Weights of a small multi-label audio tagger: rnn lstm, 5.7 epochs.
Rows from block 4 of a small multi-label audio tagger, named by matrix and row number. Each number is 128 + 32 x the weight over its row's rms, rounded and kept within 0 to 255. All counts start at 0. Numbers have three digits each. After the name is the row's rms in percent of the matrix's.
After each channel's rows are labels from the 100 clips, of 14976, where the channel reaches its highest value: "responds to" is what is common among them. Only what is clearly more common there than usual is listed. The data: short made-up English sentences, spoken by a formant synthesiser in many voices. In brackets: how many of the 100.
# conv: width-3 conv (model.blocks.4.conv.weight, 96x96x3, each kernel summed), inputs 48-95

conv.47 090:184165086211154099153122061113153168099130155174096167142106119085129135131108134106155138113134117067158168119136079156144109137182117127119115
responds to: /ɝ/ (82); /aʊ/ (79); "our" (67)

conv.92 084:118104152148122124112069129145153143100124151098180118077093185116126150100129117140164186179104116099132139150189042186090112110136081155145109
responds to: /ɛ/ (94); "is" (67); "where" (46); "very" (38)

conv.38 096:156140173114107145118068085171135119088151146193113060083104144124135086149145117104066072135156065123136129194204097170157104130166141175145177
responds to: /ɝ/ (99); /eɪ/ (57); "her" (38); "later" (34)

conv.60 136:097131113113136171148129121111131156186144144181128124149132135149157149131108157136120139162202149110148183147137182154116181213129143137125150
responds to: /ɛ/ (79); /v/ (62); "every" (38); /tʃ/ (32)

conv.84 090:142140125149095117134088118140125152098159213144072110116140149113088172164059128136122107143099103043166233116171106169122152149088161132133144
responds to: /ɝ/ (96); /aʊ/ (64); "our" (56)

conv.13 092:157086156119243141176142174173169111120161147136127054140144101124129130127135135127156144108131167131101116131155122166117084135135108162119154
responds to: /ɛ/ (80); "where" (43); "is" (35)

conv.24 094:062178120078119157096050157119109128148099162110177057155110141121134125151072168151114116139166115067138112140169075136123116160075130146158140
responds to: /ɝ/ (95); /aʊ/ (87); "our" (83)

conv.33 087:127124100123144119157145129108103159134184118123079089160113075135130203102137132133118121160141179112130180128115169139097066116110119100167141
responds to: /ɛ/ (88); /w/ (79); sentence kind: question (71); "where" (69)

conv.86 059:096116145114158155127100154123085096172136166137103112058142147112114126121128152155180153086149150084104170152129073151141118168132080203203081
responds to: /ɛ/ (88); /i/ (84); /v/ (83); "every" (65)

conv.68 076:087120093151122117168132091157129136095161123118147143107083160136138127107147128169093110125125121156127160214098113104154109131094139085150121
responds to: /ə/ (88); "a" (44)

conv.53 077:199116060101124123112087134127107172096128169104095159119128191133128118164090126158125126134107065079154194115158136165145127136096127072121099
responds to: /ɛ/ (73); "where" (36); /tʃ/ (34); "was" (31)